config.toml
model = "contrastive audio-text model"
dataset = "chords played on synthesised instruments"
train_examples = 52083
gain_aug_db = 10
time_shift_ms = 100
n_mels = 64
hop_length = 320
input = "log_mel"
spec_augment = true
win_length = 512
tokenizer = "word"
vocab_size = 60
loss = "softmax"
embed_dim = 256
encoder_arch = "pvt"
encoder_norm = "layernorm"
encoder_norm_position = "pre"
encoder_activation = "star_relu"
encoder_mlp_ratio = 4
encoder_head_dim = 48
encoder_fused_qkv = true
encoder_qk_norm = true
encoder_layer_scale_init = 0.01
encoder_parallel_block = false
encoder_inner_norm = false
encoder_drop_path = 0.05
encoder_patch_size = [4, 4]
encoder_conv_stem = false
encoder_depths = [5, 5, 5]
encoder_widths = [48, 96, 192]
text_encoder_causal = true
text_encoder_width = 128
text_encoder_layers = 8
text_encoder_norm = "rmsnorm"
text_encoder_norm_position = "pre"
text_encoder_activation = "gelu"
text_encoder_mlp_ratio = 2
text_encoder_head_dim = 32
text_encoder_fused_qkv = true
text_encoder_bias = "all"
text_encoder_qk_norm = false
text_encoder_layer_scale_init = 0.1
text_encoder_parallel_block = false
text_encoder_inner_norm = true
text_encoder_drop_path = 0.05
text_encoder_positions = "rope"
init = "kaiming_normal"
residual_init = "zero_last"
optimizer = "muon"
muon_scale = "original"
lr = 0.015
momentum = 0.95
nesterov = true
orthogonalizer = "newton_schulz_5"
adamw_lr_other_params = 0.0012
grad_clip = 1.0
steps = 14300
batch_size = 512
epochs = 140.6
lr_schedule = "wsd"
decay_fraction = 0.4
final_lr_fraction = 0
warmup_steps = 1430
weight_decay = 0.03
adamw_weight_decay_other_params = 0.01
Rows from block 3 of the audio encoder of a small contrastive audio-text model, named by matrix and row number. Rows with one number belong to one neuron. Each number is 500 + 40 x the weight over its row's rms, rounded and kept within 0 to 999. All counts start at 0. Numbers have three digits each.
Before each neuron's rows are labels from the 100 clips, of 14848, where the neuron reaches its highest value: "top examples" is what is common among them. Only what is clearly more common there than usual is listed. The data: chords played on synthesised instruments. In brackets: how many of the 100, against the usual share in percent.
# fc1: MLP up (encoder.blocks.3.mlp.fc1.weight, 192x48), inputs 0-47
# fc2: MLP down (encoder.blocks.3.mlp.fc2.weight, 48x192, transposed), outputs 0-47

top examples: square lead (31 vs 8.4)
fc1.46:502465459501494450477490522489515410546431485470466459535543544502475488460541515381497514592453490528480507496550520491508482501525578563496537
fc2.46:529461515564492493505469521543470414478427466496475425507501510476523495581529530480486524575535436476557448544469476472480498490472482597466526

top examples: arpeggio (76 vs 49.4); playing: arpeggio up (54 vs 25.1)
fc1.30:460479524487518522507510408563546492491531472506444479526434487530498500479450494523471484531451526504547552481547521511449502425403556491486404
fc2.30:512461464487552527439506475518509513500462527541527557519466538510478526492521430441473502524487480518487473509413445414528551560489404563455528

top examples: text has "noise" (41 vs 15.4)
fc1.73:503461492458498477580506474504475546559574478448468556491490530482501558567516525550491588431484525506471469483517493502565533488467456438424491
fc2.73:544529488554437520521559556460496484482507498500521468521482468566501481586488515466409522510559466516539546542479548557438512471526548535559555

top examples: square lead (44 vs 8.4); mains hum (35 vs 7.6)
fc1.23:531564548501470468468581463496466571459501455506501495517505493455436502548550430495482586489474557545506566432459491478511473565473532521488514
fc2.23:534466446501512445474588520447460476476530509517460562461511567566480511474402546505479559456443460533515457503513466531540479515521501444476534

top examples: arpeggio (99 vs 49.4); playing: arpeggio down (71 vs 24.3)
fc1.82:478506440494473504493525528555481470522548546493517585573439501431528473445499472502538508467493542463484484372503497441547500446501449505505518
fc2.82:483473520597467465476476453499503562580511456500478527524433392526458537470470503482460452473440512553535522531462480511488537542522492447537486

top examples: organ-like (29 vs 8.1)
fc1.107:455458535475558470517511511516545458492597474445515502487491546498524523486474537524542527483465558496423528479528493553496555558510417402460509
fc2.107:488458520530513505445541426473446514506531423497460527460461585518536497531485597555472522458480517437462495488526551559474519486501514424484467

top examples: strummed (78 vs 25); horn-like (44 vs 8.8)
fc1.32:526495546470522506466519485495397454503536640498556494501534496486552488477438483466538498547514522554497454449427490537532522488449497500518524
fc2.32:516505441524505521539413505589534471500424388486469473507508509487511492495550466502549535491571544476477450457442479459507503475491439453490494

top examples: white noise (33 vs 7.7); square lead (30 vs 8.4)
fc1.180:532511562470433492447532442607542478521516535493486519512494509510563544468402540500443499568486514531462462463483523522520553508445469543482481
fc2.180:525469458509500521529533457573538511480483495478412502574476480541425583466538541464484515459535566526495445500470478423479513532463454491458464

top examples: vibraphone-like (45 vs 8.6); marimba-like (35 vs 8.4)
fc1.48:469468544503442509487442511468438556467567521498440556529492557585472509519501465511475469565459489538529552548451567472506515468513448460507448
fc2.48:457527509482516590505478509520437509486571558474545526509492490451554473436534547527527467514459431535548538539476435458512462469479478470504591

top examples: organ-like (51 vs 8.1)
fc1.44:473543490444503533583518525556498468533501560516555564449503560501485529502510514488524487523425443480519469469414445416437525528524487469485476
fc2.44:558494503489488534490446445489492512554437441483567470519461560537582473494467446463553532481539522548442538540514511502480554482426528489515435

top examples: white noise (55 vs 7.7); pink noise (33 vs 7.7); instrument: horn-like (32 vs 8.8)
fc1.175:558463541488503526481511460492521535502523571517407533507484483565461495494428490489520526590506509583440447480490550450550519488547477493453453
fc2.175:573493467465458466443516579459508454500521486478538525506437482555476479560490447515444494549451499518509535483475406494534512541502426570475525

top examples: vibraphone-like (37 vs 8.6)
fc1.61:508488517425509540490593516487535610487485465486477486463495498466521562528502482558467458491525467525445577461498407541498550512507513537479543
fc2.61:491587548501423456508506544506496549517509537460486554556508486527484524588483548605482518456500465462484528490494470499466539522478488418440483

top examples: white noise (92 vs 7.7); thin (high-pass) (33 vs 12.1)
fc1.113:489486491477508461512553574479489539557431505472442506572530472580508460504435419533522528449561522555496573489500544504493524539480548462497505
fc2.113:488517531494486446591486421494525500558514497501440585516509452527473523457460467502558474470549510454468476450575455527507530541427520515456471

top examples: harpsichord-like (41 vs 8.3)
fc1.164:434511543490481433553421480504504597505466583490522459517509496531460490490492552474512568507507471518482508426480507587464472498550455480554501
fc2.164:440450474483470441537402427494463535478500518490517459517573532488481456459496542542553525542464443469542497466482554573452481533493489510552511

top examples: pink noise (38 vs 7.7); rumble (34 vs 7.1)
fc1.50:566474497491588497460482504493555449550533514550391539484514542536589509489432525530494480522505497500482476511512515526524487520508515404442462
fc2.50:530518481548516430472465471485540460491526464557434607488513593569546515505500525471500445482472465466541508507479459567477446522508492517443518

top examples: playing: arpeggio up (57 vs 25.1)
fc1.89:581477535487571557494526420480478493497507491540483441512499464598491494486514511480498553513496502492575490487496474521454504502419384480542487
fc2.89:470514430485518575523488487478529499446564597469529438513516480536531550549510536471538596536440481479504487460480466551477479503508424519485473

top examples: quiet level (78 vs 28.7); thin (high-pass) (40 vs 12.1)
fc1.135:468453522526429464498494564596444459456466482490545412533465451485497487524512588501504540501410544488493455503522515502465516490456499551479486
fc2.135:540507508405478423501443469415526530537487487514466594507489519487501483463477466554453538500491541506523550533484500613479521464514492542476477

top examples: text has "noise" (36 vs 15.4); clipping (35 vs 7.8); string section-like (35 vs 8.4); text has "clipped" (34 vs 7.8)
fc1.25:490521535527412485476470626473465501499488463496452465479491498455563520531484520501510522429488477506544584468474532537458436538436507463526474
fc2.25:529558506524479508490396506534484403584474499508512471413471534455510518482474542462462513533510556521510470513482458519461521422482477513493427

top examples: block (82 vs 25.6); text has "noise" (41 vs 15.4)
fc1.109:509505430549515518485504409595524474474500471471471496549570445555518495557544515485507467566513503510465554402488534475536522470501548469499491
fc2.109:557465468563479484439524471493535473480435580504457493489527526532503503457443454482548536590536549494499483463522496400536547467535483531458509

top examples: harpsichord-like (45 vs 8.3); electric piano-like (39 vs 7.9)
fc1.183:579497454542530517484500534485491515554483481531528539456532501513426476529542403492491484477556590482434505514456391552478501488510524501506474
fc2.183:467449476491435552539504497410534588461494494527437483530534481531441477501534488497511471542543548493522551507543475409539506523510558445452487

top examples: arpeggio (78 vs 49.4); plucked string-like (27 vs 8.4)
fc1.78:503514444474420449585454493494537460512530436508503441546531541521435523487494519555520472503496537533494507468472471576547578449486427514497523
fc2.78:485500570491521581435611516568523471517493463485492560522493456471539502453538479489458515488523502442516507537553549454469472543488572532469467

top examples: vibraphone-like (41 vs 8.6); square lead (29 vs 8.4)
fc1.102:513542491513519528515448513536503502435526506540607481520472516545448436507499526487538550472540488434480451465507535452541494541555486441452408
fc2.102:483464504517545438454485497462530482470514522503555525536489462568535446539540475576483468437597462463509578443445548457492506529515483507490545

top examples: quiet level (63 vs 28.7); mains hum (49 vs 7.6); instrument: vibraphone-like (28 vs 8.6)
fc1.27:513563506544495589428511534501474457470456509436489450494443476518585540467534479533506490487443458532531530431521573481521482534501485432528527
fc2.27:517589556504447465438515459520500479566504528470538456518487413461484501554458572540519467531459503483506477493479501516508447454500497543569418

top examples: strummed (63 vs 25)
fc1.18:458477497492510548519473564388526516464523565497523487450490510482524516539478476432558539515488482567451469518433511518459569480544580498521463
fc2.18:419513592471473497541481495517508468477473549495490460507490526470517476469488509504508560570459506595483521473433453446474518433548492522592487

top examples: quiet level (59 vs 28.7); mains hum (51 vs 7.6); quality: major (26 vs 8.3)
fc1.64:476492532528543473589566584535489567516491464486506478488529481450413506518569474547502560465519505554434521447473470432474527506466489512505499
fc2.64:476501458475468484475500531417478512511536474511405543470494579527509530570451517530475497503393566501509483488476517448525502513549411471477518

top examples: clipping (69 vs 7.8); text has "clipped" (68 vs 7.8); white noise (35 vs 7.7)
fc1.100:478547536482545496453413585406443476453541469470439464494454470509490520509528494549476497443493501472506578547464552529486517538470532492522519
fc2.100:559500493549479545489449517487521483511478572518515463498427509459468526482486464475502549519462591550528500506494406537506467447498494563539400

top examples: playing: arpeggio up (62 vs 25.1); square lead (27 vs 8.4)
fc1.173:470467475523574523491475524389380487510468514463495484459537451521522515531552493547504522442515482527489562577539467553492464496523530489522491
fc2.173:498489461512457531486477503580601503542458487491445513604429453473484555512533532549512513501522521524501466464504414503524480503461453489449451

top examples: square lead (41 vs 8.4); organ-like (36 vs 8.1)
fc1.55:565495516539493524429522511485546506447545453476449551492513506449467559466578463458550451454522494510481507568456485424459466528480475530535566
fc2.55:500520452503544462533568499567405446524542529585544503510503494522497455494416514537485472566519461528485477472496474555542500426503467503510443

top examples: quiet level (67 vs 28.7)
fc1.168:456510489512483544473484456538529484533546514475459466604465473515487532510451532560507525509490601516569467502448593477478464478488495524449435
fc2.168:490495480513552499516498492471527476508509483509512554556467449539482573501549500484423565457468543563537458531467528479433491531497428618488477

top examples: harpsichord-like (30 vs 8.3); organ-like (27 vs 8.1)
fc1.157:411546587463433493508509473492582463531469447503485455518492467443480449477472520554537527488503503600487500513485484440494516465545467536550515
fc2.157:574468449534546459474579464529547446511492478563498566430523469533523496488512542503496467497535542456540508535513452498474492514490543409416486

top examples: arpeggio (100 vs 49.4); playing: arpeggio down (90 vs 24.3)
fc1.6:501485573521503546529557538435500548466447522479508434457481538439462467603550489575501487488502472540441500519540524570496457523462492475511519
fc2.6:428461475515569535448545533487501474542489519459499484469526486527449571461543438516412490447463488565542548507555521506493552497574485520476540

top examples: organ-like (32 vs 8.1); vibraphone-like (30 vs 8.6)
fc1.47:475479576552541520532453520501504536459467495519398481532455499470484497553502558487507475433425464514519543448527418552477528520466570493480489
fc2.47:464503495560434524579441477480464552572537487543468509527555495463467496502425580518474529508531553458457445537495499531503490450489529448535454

top examples: quiet level (62 vs 28.7); clarinet-like (35 vs 7.9)
fc1.96:478471505538471465564584555591463467496474475498470523436489548523482489441489441459462569495516455517461571518524473488471535521537513467428519
fc2.96:432503438536459514552497503438521513479466481493426482530495520475513499579410519470492428488417587500476491478533568482486482506491485552504457

top examples: organ-like (31 vs 8.1)
fc1.127:486454438416482455524544533511507519417559474531520468494525549488507475475527521521520499548557522466469472506541547463488436560553505476552405
fc2.127:544526512416488485466482506516486509414512511604563533482476472480527517563544465536554499524530463506409513538597488486504486542516514526529504

top examples: vibraphone-like (38 vs 8.6)
fc1.10:458570453535524492520488518618509433543465446490524440440449532482512520485447523480511469455499516512493440440537515524487482535529545562553485
fc2.10:511479503493484616499470529530448469495517506419558486503507505446605462480544464551561530557482421515474485471510440510532487461521505521497517

top examples: block (64 vs 25.6); text has "noise" (47 vs 15.4); harpsichord-like (29 vs 8.3)
fc1.34:501490479567506493549506519453478563438500625480521462426486497487535523417500477482508558461468519496531532510511469501438518521419471545536491
fc2.34:590520534545410518452537525483479450492470461480459519506509538517480521405523487539501525540446568478518567482504500459572496557508548513496452

top examples: clipping (81 vs 7.8); text has "clipped" (80 vs 7.8); arpeggio (75 vs 49.4)
fc1.117:524541530451608458462506423579518545532509512500542429502498530512523485523503468529499426581494422464538474506523510523515486526522543473543522
fc2.117:546488484528464536521465503503432439486447486525471532484485533532491503500513541553486530470482586513453439487479482400543571414519537515506431

top examples: arpeggio (98 vs 49.4); playing: arpeggio up (53 vs 25.1)
fc1.179:501460524523506536529506500457562522460484447504498469461485499489529422567497465526509508487498550528459438544433488551522454512574602517422458
fc2.179:432514488504523537499506515525500454561531511505420442584539521499513481512494413455511593494463520463500487500528467592514465525433449463494492

top examples: quiet level (61 vs 28.7); vibraphone-like (51 vs 8.6); quality: power chord (25 vs 8.3)
fc1.87:449518467486498589443571545472500461456474521424568456524471445514553569444519513522524501539499499444522483535462523476537493534542443455511529
fc2.87:527529539504447425509512517461518457573432486464569475455452442438535512533487511517483450531503529520493532522515473604450480488503482531526421